Weights of a small masked spectrogram model: depths [10, 10, 10].
Rows from block 7 of a small masked spectrogram model, named by matrix and row number. Rows with one number belong to one channel. Each number is 500 + 40 x the weight over its row's rms, rounded and kept within 0 to 999. All counts start at 0. Numbers have three digits each. After the name is the row's rms in percent of the matrix's.
After each channel's rows are labels from the 100 clips, of 14976, where the channel reaches its highest value: "responds to" is what is common among them. Only what is clearly more common there than usual is listed. The data: short made-up English sentences, spoken by a formant synthesiser in many voices. In brackets: how many of the 100.
# conv1: bottleneck pointwise conv (model.blocks.7.conv1.weight, 160x344x1x1), inputs 0-171
# conv2: growth 3x3 conv (model.blocks.7.conv2.weight, 40x160x3x3, transposed, each kernel summed), outputs 0-39

conv1.157 099:500532374500461534437425500616496500500500487537552539500500500549439588500500564470572451528500524479419473500500500584500432549500500500410500472500546500500467596500500610473500442429437500565449568500500473500480491500532500500500500500558500500521509500566415463500483500500431500500500500500500569450500456500500538464450500500500474565500445369445500562500485551500500487420589500500500500594500500500476500498500515478521500500500500445500481560500500500500432505490500546500542500520500500500500500534423500
conv2.157 084:536465523445527508529443483483508527445542534486481483600559530532519606472463530486498539476524494489530489415551517473
responds to: voice: deep voice (50); clipping (38)

conv1.109 103:500500500576500463500500500461500572486568561500528500500500500501573500367500435500500500500486500470560500490533532479500517425500527541451500414500500357500500475432500500458500425500500500478500500486459451500500500481529500540500500500477411433500500528496500500500478460484500451436445500463470612500500500500536552408500500443500500500500500500538435500482475411445500500500500456524440469506443500592492508500500500500456500500572487454500500539500500537500500500452536538454500565511500500500500465500500472
conv2.109 116:415469521457501537445457523521466533477500532481522474525508462422540456528442555591474501576513519473477525463468510452
responds to: /i/ (84)

conv1.83 099:500574521571500423500500500461500500558545449448500437500500484472500500500500455567500500500500500428453500524500518490469510500500500528524500500495500500504422492500463547529500500525474500500521500476557500500500500500500392500490450572500500500500461505500500406498546557592500500500500458500500500525463491518587520500500500487476516485456500470500509500500500424500500500500500466500500500500553500500443500458493500430500500500601531500500543430500386500500617500476522459467489478515571500500500500528500439
conv2.83 088:551536587505515566487491478479499415502565422489437511486545499504543525503478501603500511517479521551462546509529476486
responds to: clipping (28)

conv1.144 103:527555432500500437428616452543500500500482439422500500500500424528500500584575483457500556500500570377500593500457519500578605489466425478534446462535547500500471477500500500357522497500500500500500500512500500500500500565500544500500500500509500507556473500477497500500500537523500567500517500500487500431500500467500460538509523500593480500573500519514500459414500500500605500566558500500500500500500437500539500585455557500500500500500500420500500500504500466500500500505513494500564532500500500500500560574500500
conv2.144 095:462545534468510462533468510470503469511502470481563556556453539484460469519511574492519508453542505459511482415492419410
responds to: /b/ (66); voice: child-like voice (59)

conv1.34 096:579535535500514500500500500500500500566556599395500582500523500484538500500455500500685500500441455500500541500443500500500530500474500500544435500500500500487460556500500500500567542500448500500394500500497500500439500500500511515500500453427486500500500500596500526395478564522500500552450431500500500500449619462500553585500500439557500416500502500487524500500500609500500523500500500500549515500500500516500500461500512453540500527449500500500500500500500542500500500500470446630500548585500500500500500500500500
conv2.34 094:496505482499548554498450516568487489448497466518568456422457493546468493554419438543524499528512500430468556532479463484
responds to: voice: child-like voice (51); "that" (34)

conv1.6 102:500500500552505445501539546516500503505500490378500564500482500500498500500508500500500500500519495436547500498414500484500591500500500500500500449500479540550500500500492473525474500479500500500477493500500500394544544587558500500500500503478517500489478514500500500581561550500500500503500500500456500576500504500459572456493475468500490633500476500500500519500500515485480510589500500500500500500500500428500500486500452500478500521500491546500597500550543500500600446500500500500543500500500515500500598474554500
conv2.6 086:603512552469477445539498492466481463523480429524565523544490492472463550460459514446446514469534521483454483549508568541
responds to: clipping (34)

conv1.33 101:500500551500500504500540461500500500542500500557414473500459500500488472500500438500494500500466467436494500500500427500568500500500446466516486500471500550603500500500500500469545522537457500500440500500500500458501487553500430500500461500500621514500431574500500500500459508500500500458474500562478500500536500529560500500461500515500500528500501402391525500481500500534550458554554531497500451500500572500420495604500610511500529502482500408500500500500500536500398500580470510447537572517531500533500500500651500
conv2.33 098:512511522496523477465477478488529509512511484492532490537524521541456503466577341506487499521480447536531432528540527431
responds to: clipping (33)

conv1.5 101:484476500544562509500500454528453458500500497422442500500500500472500443492513500548500432500442473500471512514569500500500421544633418480500543500454500500458456418500560488424519500500500528459463551500500500500500459467500617500500561529489500500500444542500546500420500500500500500514500519571500534500500506500506473500500500617565581546500529500500428517500422540444582500500500500516560500500500500500500420505500379626500500549500500518500500548550540500539500500500500500451500500500500500500500500500462425
conv2.5 122:600470572575513502522571558500534495463563477477501484521542563505483512502559489421439491520518540496503522525532476504
responds to: voice: deep voice (58); clipping (57)

conv1.96 117:514522542534542491567522500582500522528500500500500564500581500500485530417470474469462500500531500500500514459548509421526500580463500517524500500536473536450553498527486364500500500500450500521500513500500440500528500500444467500483475500500500500525500495499500500500500478561558530517500500512500437500500531500518500500500529483593500500500500500514536500535500514519500479500450500500575446462511500538562449500499511500486445525500500576508424500610500565470548517500500500487500541399533507583500500573539421
conv2.96 093:529529498528506513422552477418429460517483463462528511518471503538406520519471478503490519428424519556544481506544521532
responds to: voice: high voice (52)

conv1.53 094:500500500500500526565489502461518500500500592556500451584500510480485500500426519500476407500384431544443495443491500500408422504500500500500500445500508500500500500500500563469583438500500500565644510500500551479576500553500500500410500570500552500500500472478591500500500500500500500500536554500426405525539559500500542500500507500500511500490572500500513494500500500511500500527500426541579500500500500422459500493500523500500517500529434500505500521415517500500500486521500500519500500508500500500500500500421500
conv2.53 089:543547521513580456490489533490481482499485494451503451428418437558533502513529460468518484549462516545483473490583467435
responds to: mains hum (34); clipping (27)

conv1.60 096:500443530513510554500486419505500500500530480571477500500448500549500500430500542500542440525500500500563500500500500500583500550439500500378500517500510500597513500500500500544500500506500500500500582500500468500500558508525500453539500500447500500542500500500500445451520500500500500500549500509500500364500526447513546562557516500500558549500500500500500576436535381500500500483500460500462500500500418500434546552500453500500500432500500500485498500541500500500516432500500500493520458500500435500500500477504530
conv2.60 109:519496438508479481529494504496463461583496548457500516458523451540407506479548432528515556492488521473484506417581466465
responds to: voice: deep voice (93)

conv1.108 098:500500469451500489437500477500500500518448598539515512500500500409500446564517500502475500500464486537648500500500500500442500482584559514500476500500500480499550571500524500444500517515500440500503500479455471482534500500500500500547439500497509462439500500500545500496559440500500519500500467500546475507500500432417507552457423442500428500582500500500500429551500500500522500549444469500500530500500500500500467500462475489500464500500500475439500500500500421500500500449500500500520500463515500500500500550500500
conv2.108 100:411529458495486485451470559554492481487478492441462507493471562550533556527488537462454443567468456454530450494474532546
responds to: /s/ (79)

conv1.143 083:454500531500500462459500415500438660500500441428500500500500500500500500500498500479541500516500500574513528500500555536564460502400500500500500490421422500500500500500500500500500500500517500500511453542500500569500390500500467500500500500448577571500470551465500500490500500500500452500500446500469542545536487500555563487470500500500500500500472500500500500475500500500500562548500500564500454500500500500500554500525500500571500500474500461500500500500500500500500500554455477422542500500500443500490500500500586
conv2.143 100:405524500507477495486520490431463490444459516543458511509510468514488444421509533544569485571589462487506489536540531518
responds to: voice: deep voice (96); clipping (42)

conv1.124 105:500504480518498500444514437500500500485500500500504521500500555500367500500443483570500500500500520530500431500500451500500547549500500500500459515457432500495431601436558523559500500477516429500500518500506589500500545500428500563514500500505500546500500500500503500500577548500500500506500500500500506532479500434513500500567437566500493500500500465559500500482478500500500500454444463465502500500500430500500500500500425512500461610540500500500500450500500435500500500411480500500500500452500500500416500525500583
conv2.124 089:492482531498503482504504477470454500488459456529578515558463531416508530498563476605473518575491495457474512456534558551
responds to: clipping (27)

conv1.156 110:527469468398626422443500506443500581590496500500500500500500500500502560500440449500500500505444500500500567523564607459479471517557447465588500499500528507474480444500579438500608531447500500475511561500500548500500500490463500500554500500500500500500500500466500500448584500533500504500438500500533500610527500407526500500453500500452500550462500500502500500555577500500518528481448500500495594444500526528484456500453452525500500500500406448547550448550470500500489500554500500463500454457469500500430500536500482
conv2.156 091:549516455477463484412534503548505485519474502500545522492533501483506397418443539537499524483464464410469464468473509539
responds to: voice: low voice (59); clipping (26)

conv1.26 118:512561540473493500484500469500531500467500525500500500521560549574500500500500563500507624495500500500424508467500500500500500574500406423546500462500502533480465500500435538500500500500500521502500500500458500528507491437408500500500500500454500456446509480473485500500478500485487500469500500500500500500500500500494540500464500500471500500500500538408500451500504544500500608447485500500500500565529531480500476500500481548458556500500533474500500512500447500517500584500559427500537530500445500500500470500500500
conv2.26 123:457509487452542456457520475456492508492579614443494492449533481481545527549542547551502585481481472486527483466493479473
responds to: /aɪ/ (68)

conv1.142 089:611500438500500384500575464500431505525538500500578500449557500500500508471500590500500558500500503464500500538517500500489536494500500546454500488576509545500500472472411500569557405500500520535411500500509500500500500500579500451531500500500572500500500500533440533500500444500459500563500500500500472500500531526534500500500500500566524500455510500500500500500500500500500500500500467595500500515500567500548570500500472500500474500500500531500500500500500539500510500500530450500500562500564529500466500512500500
conv2.142 102:508598475487565565506479524507511479490516537545460485459533461448471539551521516461487430545518608539472502478473462502
responds to: clipping (50)

conv1.32 093:434500539500500470500500500500500500405498583532500500500601500500500500536449500427500500500513500520500500500489446500443500393500500454500471500455583500553506551439571500415500519500500428500459577572553500500427500607519501500437445504500431500500423500452440500609500500500542584500500500500500485487480500500500500563545447439541500483500500507500550500523541500500500577495500500462500494500552500500500500470500527500500500500500543500500500500549500500368500551500490500500462500500450500512490528500500539
conv2.32 071:407509527506466549536509490497550458542507569460494539502453480478463542470493488526523464563505426498498614497452481525
responds to: mains hum (33)

conv1.20 111:601556500410500500500578553529500500452431500500500462500555500500451500500500500489545500500500500500500523500452534457500462500527425500445514500484436431500562515500500614500601563500465500453499530511500516497504500500500486500500475500488500500522467500500500500500472540500500437479500500459455500424534509483500500501500432500537500569467478500464500500544580500500504576508500442500500487500455500500500438430500517500471453500500500486500497512500528462500500500485521446500500500513500500499501500500500472
conv2.20 130:478480548467402456513503495498492493516519425505449571483504529494521415492408505502474468535444439501521493424501500525
responds to: voice: deep voice (73)

conv1.150 112:500600450416500424482500464565458494500516500500479572503498489547615447500496535502485500515506584545536500500500547500439500559416500412500436500523500500500460480518500500532500438500475547443449478500452530468462500500500500500500500570500499500500500460461533501500637500500507500467463516522489403500500500460407517500500521500555586503500500487500538500500500500500500500460500553500500500542500500500500500500568522500450537457449513500523500500500469462500437528421500501500468500500450500455500500458500546
conv2.150 091:523442437476489491511387489488444531488466491460514444473515503427566528473480490527499434484465463508456556573485479508
responds to: whispered (29)

conv1.95 105:549500500452500556500518452500473484422500500490500500500513507437583445573576500500500500500474475572500603424527483500552516446537489447500500543500500412500500492470500500415500560500500500471500500532490500500533500544500467610469524500433500500460500500562436500500565500500419496484500476533549500500500470500418500516551500500500500555561500551450500500465500459500580500500527416500500547500449500499500469430446485532581500488471604500500500500485500494471500500426500500513477533554436500500500541500500518
conv2.95 100:430502403543465484516523499501532464556481497463465491465540519557495510538481476480463454441480449465526455459583430514
responds to: thin (high-pass) (37)

conv1.1 105:500554533553500500385500569500500500500500500461433500500395500500491500500564500519507497409500500500412471500500500500420500500500469500500561503500500476560500500449451411488500500500460523500500500500523500500477558500500500500500520517500500474500500484500500506500500500491500500500500500548448500500403500500500500545500500413467500544527455456421452471500483521539547500500500500524500500424433500500506500500500500500435500444500432500500512500500500540500500500577500500465575479500500500500500500457420500
conv2.1 103:520575514545540535542456544439445510544496481491519491578457520419516497420514520512568460513542519463467462482469499541
responds to: /b/ (69); voice: child-like voice (67); clipping (25)

conv1.40 099:500497500500500518449500426567500500500500500500407500567500521500515500485500445590625556427500500500486500447500556500500500545477426500482500513500561577499497454459513499500500395419476458540500500469500500489500581500533463522594500500500500438500541500441500500500500566500434485470500500538500434451500549500500455500500500443531571500525456510500508520513500547500500495549590500569500554500495500500496500500500500478500499513500500500480444500500500500500441500422426451500500500442500532552500549500500461
conv2.40 107:538437468525484499517496490548494524551540498377491498491492504474502528532479445463514532470463546448502545445473394466
responds to: /s/ (80); clipping (31)

conv1.81 100:474463479490500500500528500463500467500500578500500451500500475459519421553456494498500413555442500500577500580585488500579502500500560500500482500453421554484579500500500507500500500500568500500500500550515491482539577473500454500470500500500500500551500500500506500495526495482486500500500500500577500500434500508431500500500471500471585520500500500500500500500500444500481536500500530531546475500500443498516500500500515500500500561469503500500505539500448395500485523500449500500500500500445500551522500500500500
conv2.81 086:431549576484511518448496496491498473529476498500479438485467471534473531525540513553544478474509486407409462440482452553
responds to: /s/ (80); voice: low voice (52); clipping (36)

conv1.67 102:527516500500500500458527654423500451500500494500442455447483498500500598546518483424400487500553500485500500611604489500500526500500583461500593440470500500443501500500478500500524500500500500500552430500500500500446500500500500500535552495500500500500500500516521395500500500500456500500516503500584500500500500500500543500513440417489500454500500535525500481461500500500553472513549500561514506500500500493500500531500581545522500500500500548500535560500497499522461500500500500500500500500503449500500500545500500
conv2.67 095:450468508419537503497461524459477503450594482540499501530502471438460471476462483482500487569430518470471554488527410526
responds to: mains hum (98)

conv1.123 087:587398500470451490500500500500500500440500468542500500546500540471453500500553500544629653477592502451449500500509391500460500521523453491500479500500488500516563532500500575534568595442430469500500500500469500500500500500500500500494446588479455466500452565500500503500500500566565476500500500560500504500500500500433500483500567500525500500492500500618500509500498500500500500500500500500500406500525580500514497500500595500500500547500462500500500426500500500500500545500500500533500500508500453500452458500500500
conv2.123 097:433536491431583496494546486524541461487537445505547444476527445487477404499583504498502480532480517543480569500500506504
responds to: rumble (39); clipping (34)

conv1.148 080:500559500500500385500550581568500500463469500521500500500528500500434511556500501500606500510500595417500533500567500345500464524550500500500500500500500544504500564542471417500500500500536516500461403500514500500563500455414500512500500500500500507480560500536466500500500500464500500460500500407450500519500538537500500500500500556448500500500466500500523500422500500500553522500556500500523500500500500535500438500500500491532500500500500500500500500500395438500447543481448500500500500500500500500500472500500500
conv2.148 122:523516417450492465530471514432460416439454546513584515493485510521476504417472474500510515566479536549462533492494492522
responds to: clipping (30)

conv1.61 107:500428452500500455500500545437500507472465500500500500508482500626500546500500436446471560456424500540561455576514422500500500506500375500435558500500442500500553489457557529500485594547500510500495500514478500500500500425500500500500415514500397509500500485399500500537500500429510500422484527485513500514475500500564532500562500515500500446509500500500500518500500500528500461532500500528500611500500537500500490500500500500500500500542561585500441500500461500500500509443499500506492500604500500470482500500500500
conv2.61 111:560451441489507566416486486482475460537530605518507487484505474472486422553455462516518466491472457550558499476514472505
responds to: voice: high voice (68); /aɪ/ (61); "my" (33)

conv1.49 107:391398410500480490500500604467486430561399568564545500532430563500500500500475617431442559472500599575452500509513511549565555500500500545500517481447534500613500500448464453500452481561500500497509496500500500500525450500557384500455500522500500499476500485521500438563500500461500500397500500500450480500500532508500500531461435573471442529500500500500500494458500447500500500500500500500500500500500500454500500500500565500500500500500466500391500500500519500577500500500500500461433500500500500485500500536500485
conv2.49 091:463509493522529533561493583455478529495517596532511586483502559502482438541539546506495562488532473481447480548451515525
responds to: voice: child-like voice (62)

conv1.131 100:522431509559500547500530500558500482466542522500500463479443586539500500519500441500529509500441500500502500424557403562474500528500500438500429500500415500558500557505500500500543500571506500551500513500457500500500473540443500500500529500500422487500500500553500463500375500474500500482500596534424566487500500500500549500488500525432500500500500549500500468619500500519500575472500574511533500500500434500559472500488546500500500591500500500500500500500511464500500500447559442500457500548398455500532500570500475
conv2.131 092:463460529608494491465509469515461466434447514486511456422459503483546489539569459499484465451493581539543507502501539490
responds to: thin (high-pass) (78)

conv1.101 094:500500500428500500527500549500500450459500489500500520500500529591454500566425500469477500573500500500500475499572500447500529500561558438500500474500462500500441523500452500452554459500585505500500498500492463500500503500500464500443500486577500420500500500500540500500500500500454500565534500500555500458432500448511427500500543500505492532500544500500465586463500615483500500500500500410500478502500500500500500500545490500500500500500500500500500500500500500500500471535500500511450457500500448542500500500500500
conv2.101 113:552460495439531423486520469488501433491417483494536512508438447478529460422477497447502483533573564522488509550471505491
responds to: voice: child-like voice (53); clipping (25)

conv1.48 099:533474500533518552500500500500525500500500500472451500451432500500455511500500440421519530476465468455500500500489586500500468500554500526642564500500526438500528500500500513463554454369500500500500500558532574500500500500500500444572500500500500500549562522502549500479500593479481500529541500488500572500500500521451557500500577502427524457578533500598500500500500590500553429479519474479500500567500482500500500500500422500440500448521500545500437500551446500440500519571469500500574500500568488500500467500503500
conv2.48 103:506620488554489519458461528563518505455499503536490411509580543509501502523547510481466521564533456511499569530499489514
responds to: voice: child-like voice (73)

conv1.117 110:500450497500500416452412527500509586500479441500490500474523385532464500486500500467422500500500500500500436500473500573440500500500537500554500487548500505536524566517581501477463560439500527500500539500519589500500500495500500535487500500500500488500500500500500466500534500537500500500500500500500478441576538461500500498459525491500551488537411500479500500472532425534500500510500500488604500465414520500418499500524500500500604455500500500461507500461500475508528500500500500500528500534523443441497500470500469
conv2.117 109:459423475455516511443497509524515453533475500517489478490501526540471459494516478546528629533513510424487504518434545571
responds to: "his" (33)

conv1.130 103:500510537500500547485500555500500500500500500500500413500500500500485500500522500586539512543500500491492538412460500429500500500537524500500500462500480581500541500500500448500500460463509441500497500500549539500500500500448467500499500500500500569568500500500500516524500465500500500530500500500500500500532500432551500485537471500506500501500459522556500500461495500452500446500500497500473500500499500500500500578441476500500560500533500500500443500500488500401562461552500500465498465519494476434478500439500500
conv2.130 090:455553538478480538503492512450567573454477477481433491460523460457478564508468565537482481470541451515498573485436545516
responds to: reverberation (62)

conv1.63 104:516500632500544479500500500500470349500555545500447467500500403409500500568500335500382500535500574459597469515513500500500500500583555447396587500500500509571500500543500418500500500500500527500500475575500577504500448438500500457412500500500500403532500500500500500448560561475446513500493500500420500520500532438500456488500500500454500500516500500564463553588562499502500497500500500500500500538500460566500500472500578500500500500479500440500500571500500412426545500500500500500500486644500566551496558500500433
conv2.63 067:565465497541488440546461449512483452494587565533480426471478462432541539450533517491474524470518468567483508493506519547
responds to: mains hum (25)

conv1.27 097:518549579512500500471559400474489500500500500500500500445500500500500500500531357500476500500626595535561502500500538383448472527532500500500500504558500500500476500514500500500502500403532433500485500500500455481500500484412482593500500500494500500547500487477504570500500500427500433500500500500500500500500450471520593561514551535541572500637495500500465476456468500525500511500500507469515500500500500562500569500470500530518495500468500552500505500500500500517500500500578500500500445500491500553500562500500500
conv2.27 117:593504445462521474508467496478480536508513492493493542495459535512524550538579561461482464489543423491545446487577500432
responds to: voice: child-like voice (55)

conv1.111 101:457507568462500500500448488516454435538435466536500579543477500550448500482492485580500535446500473500445500475480498517535582500500437500500500500500500648501500453500539396476500495448495563500500537500544469500517500572447500500500500500456500500500512500525500500500500500476567500484412500500465479500500514457581478500500500435500550500457500575500488546500500458509500549500493505486500503500500469500507500500565460500487500500479500532512500500500539500419611500500500500594527500531500561500450535576500500
conv2.111 109:521508486472529499575608460465448438424494466477494490557454473526491598441536493493522469533506506506487482514491525544
responds to: clipping (31)

conv1.99 109:555599596500599509503500500500500420500500553500473453501500500473463553500500500445471500500525484454559528500528536471500453450500500486540500447460500500500500500456471500500500500569569500519500500414426500515500542444500562500500500500460500534500500500540432500500500500544500446506500485500500500500537449530500500524483514560459500471534448531436500441512542500447500478500500500445485500500500474500500421500445554500436500500473544500500403500500500500484500500500557500430527500500434500500493479500500501
conv2.99 115:495475421465502608494488520572504469521592498513558511467537499465456500492500495588545551477465479532504495453489488531
responds to: /aɪ/ (69); voice: high voice (69); "my" (37); "our" (34)

conv1.85 094:500500500500438500584399462475548533482500500548461453482459500522500535520508500500440500613484500500500500436424500571500500419530503500500500500598460500500500500500500500482500500500500565500500437510470551500507500500584577473500500500500454500500491533500566500500574500449500500500413500500500500500500500528500500500500591519565432500530594505500500500406500500500500480500500429500443525500500500543516500500424549500474500500507500500500553500500522500500538500508500500500500500500500500500500538500526500
conv2.85 103:548493484456469495530493503510550515500482513493451482474532480408477481546484530393468508513481412436464460593489493502
responds to: reverberation (68)

conv1.15 086:500500539500480487500500517500500556429501500566500500500499500549500464496500576500500582500545517500488500434500480464448480414500546471357500500546551500500583547500513500453500500500500500500500500500500500500376500500500500518546433551500500500500500459500500468500500563500500500449417500500500500500500540500500500462500402500500500468500500500500500500500475532500401544500451500500500500500576457500500500500522515500540477500519459500500530500408500575500484494500500500544500500500500410475504500500500475
conv2.15 104:485540485530474524417490457482516475462456507477541518464481487458490494520447473529549415617467472531479576500533505543
responds to: mains hum (87)

conv1.9 102:492539500500459500500444500638500545500500500463584566374500500411429500426463500511500500500550539430500581500500532500500457529428447545500500500500500560500500558500500461500422500456487462541500457500500498524500500500500500500477475500435500500500500500500500528554500500500500500466500544488500500511500459514562500500500498500468433500500504485488459500500546500471500500500463480490539500500465476500546500545476500500527500500500500500500485492478481446413435560453541500579510500479500470500500461500452500
conv2.9 099:498514486414444451452600455500484481536489542496512522534488525520500480562569535475545483517529558531463517442456555469
responds to: /s/ (83); clipping (39)

conv1.18 109:500572535438517533500527474500477459536500511562542460500417562553574500562438348462500500510500562568412500500500500409530500593500471444500500500529415551500442487500500500438433547468500432500528604455500500500500500468499554500500500500500473500500560477520500540465500469500500500500454487500543500500500500500500496523500517500500479466500500500475523500553500451500500452517450475500503500500500500569500499579500512500500572500500579500532465547500500500500500500500500403500526555537500536500561466500500475
conv2.18 092:511487563509491440511446537495535520480498437524529572512515467541568555470481502569489574542500538474478491487595553485
responds to: voice: high voice (54)

conv1.137 117:500546433480604500480573500508530405463528518542500500503500500535515449458500448500416495554609497522539500415500445371482593513564500500422500500500442500388488549500500507544430500555570500500500500500472500436500500500565500500500520500500500500456411543500637550500500455500500500475504491500500500518500500500516500500500534485500485500481431500500500500500526500500500604500500549470500462500500571500500532487515473500519557535413544476569426500574500438522500424460500500505448487500472500489500528500500500
conv2.137 080:558498461521485484546493455531482433507485528518482495498529469487529489491501485596392561510474561480537449529557495425
responds to: voice: child-like voice (81)